Weights of a small image embedding model: 64-pixel images.
Rows from block 4, named by matrix and row number. Rows with one number belong to one channel. Each number is 128 + 24 x the weight over its row's rms, rounded and kept within 0 to 255. All counts start at 0. Numbers have three digits each. After the name is the row's rms in percent of the matrix's.
# convs1: 3x3 conv (model.blocks.4.convs.1.weight, 128x128x3x3), inputs 54-59, a 3x3 kernel for each
# convs2: expand pointwise conv (model.blocks.4.convs.2.weight, 512x128x1x1, transposed), outputs 468-511
convs1.3 098:121112094106146102116153123115092133184130111121112092132127131124125130131122126138120117093149117157141123136116125115118120066106130117114110146110111111120150
convs1.4 121:105117133118157129125115114136138153094131091132150124131123125120125122126126132138137127116152157121121121122119126141109118128115157119149127110122124113139142
convs1.5 109:114125137140148095120110151128141079131166117092110128127137124132124121133125133173142141129162127132118100124132129146155143139129134112144152125135106120113127
convs1.6 105:127096136103117132100129122156158162148137094134089124135134126126124130129133130136122151113135138122147145110120126138162130138138127127115154123130135143128126
convs1.7 093:138112080126083077076131120113103134154106103121111156134136122128119136120122138123163103142100120129112120124113099160114097142129111109121147116108097142123140
convs1.8 106:122114160128114122149113117139144137135140118110111153125127119125127133132129136083084134141132138138121138173128130155138131113114125116111135155136126148106131
convs1.9 108:088086101113161140108111159198154086108098090099112128136132130136131135133131124097145125104161110095141132113151138129106121112093114139147119143128120111132145
convs1.10 094:130116111120155118142103104081099096098096106113103155127136121137131129137121128146113120145080155110119133116103124113107122115130095107114122132121127121116120
convs1.11 101:134117106115098122122133125116141113160152134115140118121122128136128126129130121148149151150150133153105135138136128117104129083091086123133141145127116152123120
convs1.12 115:135118141127099124159166138125146145119127148130111124127133132126132122125130131123125108115138122126114118122143132125146151138127135146123139119128129102134138
convs1.13 097:100132149136135133111112086094155107099143102103131129131120120132133128121126137161121123112125152142117127106120126099080152097111136130118122097119108121130129
convs1.14 102:130144129109124128084130071156118142178132127120131124133124127129124132124122133126147116117145133129131155090102100096092112135146123115162152148145115127148136
convs1.15 100:165109143086132146139129088108133127135128129136133130121129133136127133124136132123136112132108128128120123130120110150141111114096099121122123105142124117121115
convs1.16 101:146108147131136143139152105113113101119124076159143060132129131125126123133124121133131141114127134158145090121139131131157151129163141143120114119123089153147094
convs1.17 100:133122105144105100156083153111119142136125148139083176137130129129123134130128135144113121158075088133102105125098132134140115153155092144099111110112101126100132
convs1.18 105:109107095135157144126091128128153121132130148116092121132133132128131127123123133121152118128143155136116109144162149131133128154105101138159106120152147129109126
convs1.19 106:134096093123115134124144117082086146108114181100107102128133127137130122131133122108124112117159140129113109147139115104136118139131110129128114108123157132130117
convs1.20 095:144149148123108108135093169133116140121131146151123151125127133127136128133137134135136100150111101130128146161129128151120159128149125130092121143098097126119138
convs1.21 102:139157151150139150121115142138116155146116163086130127134132124137133131126134120143139127138136118100128124132131108141144117144150136139140099118116120137154135
convs1.22 103:099103103167120106105108111165121113126109140085130166133131131122122129129129134092141157124130119154117108148145133127150119128129123140138138169136126125114116
convs1.23 107:126124144160119129118129148184114114106157118133144097128129133127126133133123131102153115148131124160150176149145131148144139146089142174129135149130129123135132
convs1.24 094:148132150144119139125111178145150155113144151139159167124134120131126128121123125155129132113128152140107148168125119122120110158121128119110120128105170100109162
convs1.25 100:128116094187157186141128176169145117149130155077117116136126119134121131130131135136104071162133105145126149153147132122100142175132164144112104159121150131119125
convs1.26 103:146106127149165129132158083161145085147152128169153100123130135130134133123122126157120103102140101141128112156146125164133133128172143145114133145127126134134131
convs1.27 090:131145147134151118080095136144115104106132101104146136121120123121133124122128134135141154123133134109104106155102140115115119099124116119145138119132134096132137
convs1.28 092:153150110117123174132128108142130129129122128139106103121133121122132133127124123128148145143124117117145121135115137108120110123145158135125109142117131134150139
convs1.29 090:147176137128185127136135151095149113186147110148103140125122134133136135124131119131124096129131133125177151141141141127126137130124094136133122132131140119118125
convs1.30 094:111153158140188125189116134131135161139097151152118160134125137128136123123135133123126130145125145170130112128144125155122145148150134122134153136123142136108126
convs1.31 097:117107126151166161168124070137144174138138085140092119130136130119128122121125124149121120174117127142150096151170132174147107166110118134124145147141137132130118
convs1.32 092:129118106130104136124128133131078172100087116127144124134133137125118122132136127102118129129149133122131132118114151128094114136126129103114122099114140118131129
convs1.33 111:124088125093094104115135091100079115122114151099139137126132122134122129130135129118110125130075095105118083112096085120125093139121124122102117102062108122088105
convs1.34 103:162138113155099106110113145118083126111074089111100092128132123129124130122123131147105127121097102104103147131101119157116117194168098129112132098091120126117112
convs1.35 102:136119109139061108101097114128122151064103148132109134131126128134134127136134128126117124121122150119122132120109111113120138120121112114097128124125107107119117
convs1.36 103:142129128118104119134133123148123126111149146173106124130127132121126133134125134148142135133115114130120135117105101155135126118144135129131113123140121124144113
convs1.37 100:135136133111087128128079159119095132125127125138147151129123121125128130122128129135135128113089147114078169129119099119124129177122136122121127106112143098097146
convs1.38 095:133113135131132123096098121147125141088150152088126180132132120131124135126129126118140145127098092144085097129107116135093061178147122143127119115099095114102135
convs1.39 097:130085104117117117124102087150140138144139116121094125134128132129130127135123129121106125106150127117109102126135120102128112142125116112111153143123112132118128
convs1.40 106:128126157146139129115141142125144159150136098149158146122128134130122126127136135121122124123141139109114148121108094135113106145123111138113147151146145103134126
convs1.41 096:099136099166126118136101123133135119127110110148084109123123124125120133126119124131132129094155138122162136128122109123139107125142147136138135164126122134137136
convs1.42 087:088126101082088104121120145137115131111066116158069103131137131128125135123137132139129110128091094131119102146139124135119078136131095137114112118108107111077103
convs1.43 101:123104099114117097088093128108098146076056125133122146132132127128136121122135130146096116117117116139117126092112115130124123129123129131098106092111115131124130
convs1.44 098:112117156110120135139133134135127117088154121116112152131133131133121124138135134140102114120105120144118130129131132132178120076126109126110119094124138145128153
convs1.45 096:167131139123064117135106139116072146119118133119100140127136121133125125126134125141137163116108100112121097129118132106123147122148135151132128141100089096094111
convs1.46 097:133111090100110117133127121106103079116117106159107104125128131135124132136133129135100109110096106126131136078122140100092117123136136109111123104103111120133117
convs1.47 098:098088124145148117138102148145122122132119117107125145125128131133129134122125124135127127137093137156133145128127138132084132144095100136132114128127140118143135
convs1.48 102:136109139112140111116145119143165098120143102155171128136132128133133132126133130118123128136094136135114131153111110151106138150102178129148127110120145139137128
convs1.49 097:119100141122161177110154137077128154133150146137142088136130123123137135137130131120129125095124152117143135106109140132129139144114174124139130129140153117129125
convs1.50 096:110128120135102137147159133138128115161109117148123110122123134122125131128130131122120137133150116141124111139125132110130134117111121121096117129127125137134113
convs1.51 087:139121100133131115119143151150090114152149083098127089126135126129132136127119131091123132126136104137102134133111111099119132130114129117123102127154105119121108
convs1.52 106:132120137136140144115116084150157112120152160112116148133123134126123135124122129137147126117133147106130122131128152114117114139145148117145123120135164123140127
convs1.53 094:102107140165156151143192146121116092163173179137110120120124136136124124126136133108124128145134148109158133128140121105169145120152144112123123151144141126163131
convs1.54 101:142142138138157096154182152106097111138172071122123106130136130131130134135131127127127116143131094140131109114119139128142176160077176126136113136148109127127138
convs1.55 100:104120123101123100095116101087145095092074080100129122132124134130125130127128130082127137123096094098105111107138133135119120120115131116125130107118121101087124
convs1.56 104:149123103143140128127102135128131159143151188094079117127121131124132125122128121135120115172147163124136135135169126129135139166161114130149131139139154133152121
convs1.57 097:122148108147158121160114113143110134141105077146154131128122126134125132135129134117138127121119127136147139105128112104140123121154139119150124134120104138134127
convs1.58 098:126135129142153116146171148137124145191136117137121124125127125122135132131123123098130130118106136141162139094131122121114124148160158136129101119122133158128133
convs1.59 099:112095115146153179142151126085140135085147158159163132136135122120133123134123123102116112118104136130148141142139101127140118120129133115134117121145149130143134
convs1.60 104:168155123155147114151128102139094098170134178149099165134122129131124132124130126138145107136129119137134099140139124124111097131118124140126148156131113146128103
convs1.61 101:141134112114164101111144119129123139100124134132127093126123121131122125122136122118121152134126119124116102130118122124107122134197110135144125108110126117143126
convs1.62 098:162150106105129125144131167097141110151158083145094064125122124125124131132123132109117126129128159125120143135130139116114134154124111122139121112142163117131112
convs1.63 106:107121124109116177097129171103139113123120105150128168122136127128126134133128134129129148119100180150114153131114148160131133116114126133116151120125148140104179
convs1.64 094:133129127153125101136117079171131168134084111101124133128119132121135118120123136141131133130157141090119105129102135093118095146097129147125107158135111131116113
convs1.65 095:158111158136147137135121110127112115096076090142120125123131125123130130132120129105093099102151102135109103120136121113126142109132111142129135110108112121121110
convs1.66 093:122128144124108136136117118145110121162098115126131130126132121125124122126129122110115136110138126142133134167129148120133140128160135122155118127132153130111106
convs1.67 092:132135166129112126169074114100120137101106088146123118130127124133129120126123129135145114084094118126126108128092134133114101119126128115109136120112113155109099
convs1.68 108:135132109090124096117110126085137117127128108094094139133130133125131121127121121130124121151120117116132107125107129124107099109109128133128133117124128114121131
convs1.69 093:127086145114112134158136140109139104161125149154135111132131135127127129130129136134089112145087127129130126115118118126130109127124146087097110116096125149124150
convs1.70 128:114132125113142160165137132159197150137160165156152123123122132125134123131124121166143172154134150160148156157139142134131161151153119130136124145141163150158125
convs1.71 093:115136139119140113152108163099119148100148163141117110128131120126128136123120128113105134140096129141115088123109118146134113172136093130084127112110156113094132
convs1.72 096:117133148098131102111102109132121152112112119148143143131121135125127132132134125122127107121099095108111110146111163106135149110121132121133110135134114105125129
convs1.73 098:112137118153139095078087077104123111128104134090117117129120129136132120128127135118153145118131101120128127123112128109121092090127117145125129117110095118148123
convs1.74 091:126115121113106108164133125114133137117139100135085140129130125126122124134131135137128117162157137147133143110126108156126155117129148115129148138095129117129154
convs1.75 100:100117149118131126116140104104106047092101087132120119131132136132123121133135129119127130112136142111128113110127106115144117124132124127149124109103112121135135
convs1.76 095:119088119124092140110115106134145174145100081143104117136131123122128128128123126115095137150067143161139144130124116137137112123136133128126126133092120142104107
convs1.77 089:112131119095112154124097113107114123086089143106099097130123119132121131133135121141116118139129127074110135125156124090082103116099111130129122100118104132130140
convs1.78 101:078116085173108114124087103141103105104082132109109125121124125124133121122120131135145114145134132145144113127127123105120132121146150135117102139106102121134118
convs1.79 095:149138127098062111125139168125115120085117120135152111123134124135131124135129126111104144128120144131125132128124102161144115129133135111108121136113129118157132
convs1.80 106:118140154132182149160102053122164152149122117154091122129123123131122131131135127112138135112147118132124096109140152115138156132182135111132127129146110129136087
convs1.81 115:148119099142119147119114141092109181108143145089130127127121129134129126125134131119119125119154096122130162127113143117147136134128098114153142124126131117133126
convs1.82 112:128133127121111112117117150118141160100127140104116131126126130121132125131129120147140105134118149117131118116118124102111129138122140136137127111096165133119123
convs1.83 102:122126137164125119158152136111138171158135168122113140123129129132122132123136133110115123155146135144144142140154125142146117157151103121141129144144117125126104
convs1.84 092:114144124119116122119142146130132157136151143130122078122137129137122124120125122153128145114147112121115096090112142137138118126140142113130153113162128142102131
convs1.85 100:135162144139123140150146112106124170128117147123158103123130134136119120132123121122144122138128121118117169166127149126098114127127131113130111103112137124129149
convs1.86 099:176127126133111102141137170147095127141082149167142166135134123135119129132134127125111082113127144147155134132129126143137137146171112126123115146115130161138115
convs1.87 098:131113140148198169136172179147157122151175126139101119125120123123119136128135127125116106128140174114160146171165173132146166120122155129101134125173159126134159
convs1.88 095:116130141107156122165152126151127143130121138150131133129125132129121128128136119173137141130116100132135111067113143117125105159138153161144138130136104141129113
convs1.89 098:132163132088156118085152149102134136089165148126165141122134127123126125120126133111124133095168117140136126121142161132125177117162151141150130103151124112141123
convs1.90 094:126109118131134155147119169129134155141141125111134142129120127135124124136130130140174125132104136126113152102115170092104118158113148125139131135155134127133163
convs1.91 111:109119124103149106115160114130136174148154104080130092127124131129133131135133127139118132107092142116107135159136091143129124146100125121112127107107137115115136
convs1.92 109:100120111117127121122133130122130108131122111143108105131131128132126121123121130114137144155126133145128119119118106131140125113130124115105135119125110129132130
convs1.93 101:127153139136132101132114117177125095129140137096190150131124126124129130133131123117171134139129166140123151122150134129095149135089085127149109159133117128136125
convs1.94 101:120133133121126146117146118118159147166140090145107095134134122136128133129124127134128124114128176134137113152125115124090127119144165108129129137140129131135111
convs1.95 108:100136113134176166131125116160102118148155110146127090134131122123124124125124123131128136141147122132136115170111143100130121112121130157153139142155140125129111
convs1.96 090:152117130122118141134119141129102129135126102146116121129119122123123135121125127121124158061114137123104138127118133113137116167115137124109117130115143097124122
convs1.97 093:128139116116139124132137135076115154163162162155134149136135125122136127122136129117118131109179153143131128110130154176147110110141111107125125095149124118139135
convs1.98 096:166128091135120099124125166105096143137113097139119138120127124134125130122128122136135100129113118143111122144105130123156129121125091136128103101108124122112125
convs1.99 099:151104128148128097152112098165082138182101125176112148127124126136132132128130122135135107167146161121093137123146128147139132118126126160122106149146133144099148
convs1.100 098:132140138119123126132111124097132114153109127101132156129127121119128136122127125117156144133110103180109128133110104122122079156132124123134120104134113128108122
convs1.101 090:128122123095146105100115142098133118121151132136111124123125133131130136122135123115136102133138115099130132098130116186144161111132142118160118127150134101110143
convs1.102 094:130125132112110138106127134128088141158151182104169141132130122119127137135130129149115157112093128111117089120177145090122150150128138128110136116128110141110115
convs1.103 093:131121129171126140107151137154086126067095167136131140120130136132131129129126136136150130148116126123133112180120143114120130122155118119123148128122136127160134
convs1.104 094:111101151112131137140154134111057153127120178116131186136127135122134121124131134122109140158139140143144152117138176115137142155120146104126154120129152166149159
convs1.105 091:163159145125156166116136152149148149065113114145149155131131128133131136124136119128127088115155106121114145104132126125123132139114129120132120122147135109125149
convs1.106 100:154130107130129119130092143119131127116144135108143106124122136133131121120120128138109146126163109124122116139110183113097143123121153135109105147143136142095113
convs1.107 089:084096124116127108152162128125138138088127101158141118125118120120136127126136132098102138140122122157153109111129130156171114136146149111122108128131086147141140
convs1.108 094:119111095121142145112159171137108118151150145159147103130134134121136125132136123148136120143162151112142137148171147109133116117130149146128117149129119138133138
convs1.109 090:122133128108131155117150131122132142120164151110165142136120133132131129121126130127120138150144089119157117145144120135093146145101115131121126136134112096149149
convs1.110 104:125130149111088145139158133094121084101130146134176085122123123130132126136120128131130134142072118114106136115110116120149123124138139133140119119119151137140118
convs1.111 106:114087118124125150122112105103118149111146119135126115121132129134122122130128123127106104112103134130102119151127121122109133117100109109122125112138132105122100
convs1.112 101:116111127137120118133132113154145123130156174117112124121120122128125133125134124092129099147138152103178155125140116116134147115110142137138130133128129126155150
convs1.113 098:122121117122132118141156135153087101129106132101096089132119135132125133125134135113108094137109148103140131133119123122117135127125107124117114129135135119107111
convs1.114 100:097112088168156105172112164112104101156095143150106155133129131129123131127125128104106128101118096134109159164118148128117132132137139104114127126135122126141127
convs1.115 103:106165145156136133134087075171121139095095145135064135126137129128122124133129130106148152138118143149115097146147138131127142111124135127161151128118130120114095
convs1.116 109:084107113109154119101143104133154117137109095123126102127124123123134124127135130115152144111149134122179161098145109113127140105117116141120119115187121106135135
convs1.117 099:085110121097127141149123129125075105144140173098116165128137129133132125122127128103112126117159110112162128121116134116129140107100134133124123159126135142127135
convs1.118 110:139146133146127125136141165161109144160146114167165110130135127122133136134120120119095155135125129123171139163147128136129152157134147128119148162128168138140143
convs1.119 098:160124136174136097109139131113145125112133119127091147133122135120121128125126121161139126138123133148131137154157112158130136113115116139097125152129136141131132
convs1.120 102:100137119131144127155129142116111156128124161092105150127120122122132131127133129135098136149123158158115123145133128131143130106121092121137118124148156153119145
convs1.121 103:155158128107108132125147120122118125102141129115117130122128121132131123123120132148123123126137175087126171158109087127134117149136114154144141140129136137143124
convs1.122 105:154117119156124124177187157144102132164128144106135155134126129125128136125123131119146119182132128158156127172141152138151158134120127163130110154132124147145122
convs1.123 107:135138145118108133126119111086102122118127128115125149125130131131126132122130132114134150130125138153138146124144124128123123112098133114107162142101123126129143
convs1.124 106:118139106149093109122120124122084095145085132101151161127128126123132128134131128097120143102139133103130106117116116103112125099114117139130114128131143129139115
convs2.3 095:153175125150139136115128122125183110130139120146160120112151135155127126105111122148142193091141119134099157098122166099114122138120
convs2.4 115:132112137131123114136062158119134146113075136161070114085116133120139099154115132135113176138127134159133126123184107114136102138089
convs2.5 099:112078099117127138118114140113120100144106074119130095169106113146122137129090070115145163168114129128097115142051150146102112087118
convs2.6 102:109115131142144153132167098079137117114172150130117135121105137169147142113119176120122138209116107124151141154075157113126135134129
convs2.7 085:134149116128128123140137144140148141118113110153172150107129154073129128125129122102134122123087149139146129102137164144104112105103
convs2.8 101:134128112143116106145104124160093141108122113094101142149122136145182121134084144095129118142131149167127104114110114102102130117106
convs2.9 095:128169158149122172162128125163121094114144101145103159174129132140131140127120101113138149147142120120132129157122134131121110141090
convs2.10 095:138103150151116101179152151127140118140094148130156113115102101123127125155152114083145125100117126117136122100099131130102123161146
convs2.11 090:127093132119150129087135134142152127124112105159164151128152096135078142130097109140119101078095100092137161183129130115128091157150
convs2.12 106:131115165182148134205109107180121129125114129134150127173152118140125151113127115115140134164105161129143080129112107141151129151133
convs2.13 088:119137127149095136130160118125119111133123108122185142137137123110151150117102106103172161133144096141107138110140130115112095153129
convs2.14 091:154146115145126096146169092163111163118140183099043122135094110153077151112103124130107103196125153130144153109101123091152123118181
convs2.15 096:117139127137121146105139119103162121138127138133164141103112115120131144139113118123136133144112122122121143079156181131121097119154
convs2.16 106:093118086119109126107133124130140076152130110099038109107121109119145089158093182123142150098117110135087123100126157094125141156099
convs2.17 102:091103140107108104086123108129137068111174150175132126115133147121102148143119120153120132074131096160109111099162181118133140147108
convs2.18 118:097084132087094120104136076134109164124139124173170136164165116154105114153116125128137104122140149131138100183109047133140115133132
convs2.19 101:130111080104116134115078145102132152099112100149081108119170145068122145115140116128119145133140125137148133114160153107140126111101
convs2.20 097:091168128101170092099121141119133160119148129142152104157101112109081132113106138109135096137129103120122106169152097101169149146099
convs2.21 094:124128129163139097125119138158122150101089092154111137129145104121121115135133090088139159134126134149158129120137056113133120111117
convs2.22 104:114130124143104137121102159166161100095166067192138125077147120129134154126120111160102080071127135142135163158125072130120111113132
convs2.23 109:095141120124109136124119096114136147122143126132168137113126113117144120141127112119114068135079151140100156071146099109105135116082
convs2.24 105:129130100108140102129132106139158160098127140151107100157093119140113147143128110110134099130134129135088193144133100136125118121120
convs2.25 103:138161133135097118137142128122141142125117091107068119119110097153106115122119083130136112124160133091109122123131141133157102139136
convs2.26 096:134133110114097141124103150085146136117142135138137134161141112144112129125112119167068093088127111145140120140083107095138131069129
convs2.27 095:134122129127122115086145137142114134124107128120133114162139089137075159145120133121162116138105118122120122080134139129149141137132
convs2.28 100:125169103159130102070116116108118109118127146133116101107150150116165129116114107121104135122149126131119149101087189110126135067141
convs2.29 092:130125123108141152115169116144119149126114111149095103099128109117125127129138154129084158127098161083108149121111170105118162061139
convs2.30 099:137161120137124087092132164105073090146089091136116118101164136113152136134125089114105130152114113126166088085134126123092134152130
convs2.31 109:137129152162137117118174145142108122114152123133144104135147103132102101107141121142141133119125124123120129072140187123110129150161
convs2.32 103:123155164148183131146139118099138092126126115165183169111113126100125097149151135142150126117129189142110115141081045141166129121070
convs2.33 094:137066135112150141045141132159141149129161127140080129122125142136136115111143114185097110153154130116135138143147126145141158108172
convs2.34 101:104098128104109149119080089126100088119147107181132138136077144128119143183114119126148107097160143134124123184080056127114127142128
convs2.35 096:133121106098154098096139131121086098130135126090096100116117108108133133143141123086090109115096109140131114054158141151113125147124
convs2.36 096:080167151142099139184120112116148124136137121177155099179137116120100131130115170145131112135110159125135142100146139140145107136114
convs2.37 105:140144163125115136126121145116153105133155155149049157170103108141117122136118167110125144162122178115120190127119137132148094160121
convs2.38 102:139095135145137104142092146156099118120132121156150132168088107124128152136118130123081122150132121148125083153070082111144113089133
convs2.39 110:145093160152112112204088171117140105166172130134098136149101093108104143151123131118108138122114135112122091130078103134131120131120
convs2.40 111:125135139157140127173119153123154097156123137107150097087102111103113093118113168133140181129138118149101123141112153133130132135103
convs2.41 096:105179112099095130170153113162133143109101131116187116130087102150095119129124126120145142172174113149133141161093057135124090112138
convs2.42 095:134127143136123128163098142135116148124153155129161154099091144112157143150134121101090118157129139144116113170144117138144123150112
convs2.43 094:116093127126104148128167122115119135139137131090166139121141145123171138142156153119139117095109131101143118115121179109145147142151
convs2.44 101:116149161123131108155135085152168152145141105086160111098125096098141145118090157111151103086166136117074161146144120140156122163156
convs2.45 105:139063115091129127155075127146132114125146135132138155138125115140155140129147135122116090137150111112138118155073102121109135102081
convs2.46 102:140116143106125149138096102126109055118124145108104135134141183136182130133131145188127130124112129131107133137122146147143142139150
convs2.47 106:119116115150107138166095165130103093111128118150086118101085098087132161167131152117130179145130133173084125083119118116129143122117
convs2.48 099:112152114118128157069151134117103108098148104069086117136137087140119115135092182161117160108116117117120125128125148166117112158130
convs2.49 094:144152156111119115062061191118148161146117200114130136101130155125127108115170149140179179175115085149162129117179168147104117138142
convs2.50 093:152095120150140140132102160126169151141142149151092105078198138130095120100138120110187131168105124118125122158129193132170135151163
convs2.51 090:149105139114121158174170122127091136086185181133102136165124102177107106135146112144115170144118140168123147145096126135099148142170
convs2.52 105:118111101121115111117108170124109158122101122117113112182134144141135049114100129112138140133115128157144133115160096157160164175129
convs2.53 094:106094106138111109087146113134141119124115139097076112167158129144133108126118075143128132145096127131131129178125143134116111112159
convs2.54 095:134117129079128140125143114098134124103125146119134091111166095159091090143157146107136129092119144104134144178114173125119140134171
convs2.55 095:148177130163111138122102114134132140115121155147104142128144130057106135132148148110151139120148181135104164048174175146140131154090
convs2.56 095:129110136100150121109128153140144112143161111100083117100160141106110153125111113133131138127120164109130114129159144110144128143112
convs2.57 094:148133112139112104130089149186172113109136119105133103115138103121128143121123126095148155080134094113134102114168113126120113131164
convs2.58 086:135125138135102155144112085164129148144120171131152107153173130128134169137139125103167109133115127117094120141167145105191149121150
convs2.59 098:087142133113123102101098080111143154122127097100228116138132106132110137125106142138179119113114103158142146102169128130135135172115
convs2.60 100:130143144122113116137143114138116137107122144159201110154163128145099130142149097156164119098135140125089113133151144101138111120108
convs2.61 101:116143143144170154163142095126183126087110140166115114093144162090153118139127119171139106126150137124097163106147153127166154101123
convs2.62 091:123133096092100117118080111115125125126130090139106113198127115136111118154145137101085156121115140127156123153146125072139110089079
convs2.63 099:119129118140128122140057107142104111118091104114156160141124150095103145150150149133117150102120123143140090153130096112146124094107
convs2.64 096:123132127122150141122167108108168175179086154114164148142141150129162134133133110107136103174122118087159138110187134161091126163106
convs2.65 107:105152140150119123157148104108145153116097129119162103070144146137132125110135112123124107111143145141100163154202103122099141116111
convs2.66 097:125137101149138135144164143120112120159106104057082176139148130131179138092135104134136162153111106138139101140136111150136099098137
convs2.67 100:115155156112146146158107142157114102079097145164122149150081137104199154109146136126126111169115132123138117157118087130111113139093
convs2.68 116:124126131126122142152109120056156177159150156112162146123187145134145097101126126149138135138132127098187120155165158142119114135135
convs2.69 104:120138125140102139093151125160119170156088096108158115086139174128137172119120140120094109097111110118126151147169136157100139106072
convs2.70 105:118111147156141132195110121136127147177103107114150110133141101135115112131114123098120122128131155130136137116125147132125109149132
convs2.71 100:113108134165117125111170153135152149127094110167157129091128146134168151117144105144146147123124113150143136108167106124131142148111
convs2.72 101:120123157160153129177181157129160124122132128178135126110118147136154113113158133096136156135142098117154159154095123149109121140119
convs2.73 111:116111129116150169158131121111098173133139132111118118101110116151133119140144109117116099141132134128143125110136118134106154092156
convs2.74 094:134169131124106121095156164100120145125092137166127126115119171111177147152120108109144129119137113144153112129147157119137154108112
convs2.75 110:147132127153137155136181130145160172111145120119096133128154144098146140115161134156116146165125117136138165120098102112142137140120
convs2.76 107:104100130154119116096102138131110162130125108139094124104135139144160122151160142123112142148102158118134110124230100122140160134088
convs2.77 103:139177158144109134101146161153079138129128154097132122146092163120185133153152147127133109117139123142131147103101148142086128118113
convs2.78 099:119136141174147141177152139138114138137101113097146117137134130091151152140107106151138108156141135148094095119109201128129116125158
convs2.79 104:110115127126113126129146096136128135134133165045194152140097158135144164104126088093141128158133119158146113123097097162120121137133
convs2.80 103:137118123123145163105123156125154128138170113116129143136153111164091152122092162116113090086117133102147156160062106128116125112130
convs2.81 106:132106123132127116115138133108149131117116090101125082118101134104101089111127142104176131132137146129138121071158085115137132150101
convs2.82 112:130053126119117105084062143128142107130116135149163114128171128081101143138118108124121142097132146128137099152107115121120122083094
convs2.83 087:155141152148108120122156150152116159108110083125116081146159126115146098151115132121118136131140091124161130120140150128100133093137
convs2.84 091:105074126113158137154131144131146148065116134103111149082107123098147109125061138094120154105143099130127107072151165128106083148175
convs2.85 100:145106109090126155097141121118115133147106106091132100167142148125158088120098158095129159131119128128127107133104147165096120154129
convs2.86 097:140147138103123124068096137099147165102143120113049133162119137115112111119170149103119150091108107154129156139184114114104123110093
convs2.87 087:101139104101164131167114112099103145120124073167073154095135107143124124120102108134084103112132151132127123098106081111097095071096
convs2.88 087:143133115142117116130111082194128107115113142129129138106126162140156141137171166122129127171120095140124112116147147083116131096107
convs2.89 089:119173131125107143167144131146155090144150129145155101132078098077147139129100115144115114162150132113115172105144129118110123157163
convs2.90 090:121119138116155120161119113110121150135110138119118131126121120103122122118135112130178109202120157097131124091122164112169112150146
convs2.91 095:126151132117134135154137144123134099104111111209149107122157123123141150100127139107123158148120155120129117123130162120153124124187
convs2.92 105:146126092121102135088125155134167145129163132141141093142132100111065151116106132138136130090128086151133141143108124113135118129151
convs2.93 099:152114099138148094107158172132075124140145071092138127120132099107068172145132121098086171127111155091101097142164091117147132176132
convs2.94 101:128128111089135150111138099059120120133124147139075174157134137099115122138136154145098134135100134112140133096115120142111115102142
convs2.95 091:139087132122139119116088163137157098114144144131061139144146133128091087103130112169107146081133101109111150154118094121144144135165
convs2.96 105:133101114136135139128133155110088149141143128142141161125100107127121121136127179136153104132117110119106109209132117117176159172079
convs2.97 103:118131130123113118126127142142140092103144109147081108107150087161069080128083130140092129046164131116150114112102073081161160142128
convs2.98 108:129120148119163137146130153125142135096146136110106158100096125112142103167110124128169174128163164134141098138091101148145103169138
convs2.99 118:116105126117094128118152143129146107131154099094145104120149124100119127118094090139124122125152102116143135161107144134089122121134
convs2.100 109:131154108132093138125099114125120116141118088097073136141130135117138111142113166095143119172146142124097144108114123130126120130111
convs2.101 099:150131125125153150106150089122161105143182138140147124148105139077091102103150137193135131115129111153151140136106133118157159174152
convs2.102 113:127127135114149179135097113123117145098156201111057129163115130153086137148121189154110127129140135136132120128065111169163099118154
convs2.103 098:155150146125134125133143091117123123128124126121141126104140126148145138084197123125125120174116137135148125135161168118155133136173
convs2.104 113:106114126124124109135130141146085079158091131171133136158142095140103113141091170085138170141117123120092098135108126122142120134110
convs2.105 104:110124124114117110091142118148155172160130124096055104149150141117126112095102084145161140121140125134088158101136131123128150116142
convs2.106 107:142162104130124152150071071091109117132144139117132132144156141170125105123106115176116122135148123155118103126109186122144134118143
convs2.107 111:135121100111150147146096129142138129116157145121147126141112113131096122107129166122101099072118112123135172157124130128171139106105
convs2.108 101:166143125130158140140126107106116103139147118133114167179133095138092123127119129132112119118129080131150086167086118115147104118111
convs2.109 102:135157116100123123102115117048174130096170152110117127119139141148094086134087133168131086091156084143154130085132143134115106110138
convs2.110 119:149114122107134151087138104142124155137142147104185133169104125116121133152103204165181128146134131142138124155159110130125095154096
convs2.111 121:157073122132107109108076180137117094111129101147092087120168135141114140160125170138106200093133123149122110086156083136130100128108
convs2.112 099:127177151103133124137146112146111154089127075127177151139155110106119164122122173111117110099130110131134133087156096157122135124153
convs2.113 093:142128150108135098114144139090131139108153124102120141117163135100147154136131147140118167091138099095147117115101106147109121136146
convs2.114 096:136090124112120123133144098168132157158159149098171159140149117102105117117122105126154156123153100167103165096129163152151114123140
convs2.115 098:165151136163101101115153126162118119146113159115118148151109107095061160117137130116147124134146142125123146164126087148132131155171
convs2.116 111:139141094127123104100125107099119157129126168051159117144117129184101147106126155123109069102111107100139124120128062135149106126131
convs2.117 090:126119128135099100105139103151130141105139114145143095080105160084097162124093127156122128095166141072110139156159128125124127126150
convs2.118 096:154099133138096111134124132136088116179123149111119157157142113161085137136155139125129117112113089145155086123107096145133120158136
convs2.119 088:133125121123136151084134131107098118125107126103116109122079106134125116119133147156109163119107129117155094172198083111113143115138
convs2.120 101:139158121147141114088141168141107142145122098151095110118102101129115120114151142146161096150114130128105169162131115175116129142126
convs2.121 102:122124163152106146090122151115140103130113112130137128118119139145085124170134162133120142155145133138109154163081118168132111106151
convs2.122 083:142122131132137128093108104118135151116144165146165139121148156148107092138140111149096100120140148150132104090138130151106139100123
convs2.123 095:108101120131125127140138133143130156122139138145145114092174136155128143152153115139173134102138147120123104149083076115132134120093
convs2.124 097:115129099166120124128153146121133136119130104174153104109146096077148152126117136106160152105131142150098132132178086133133163128099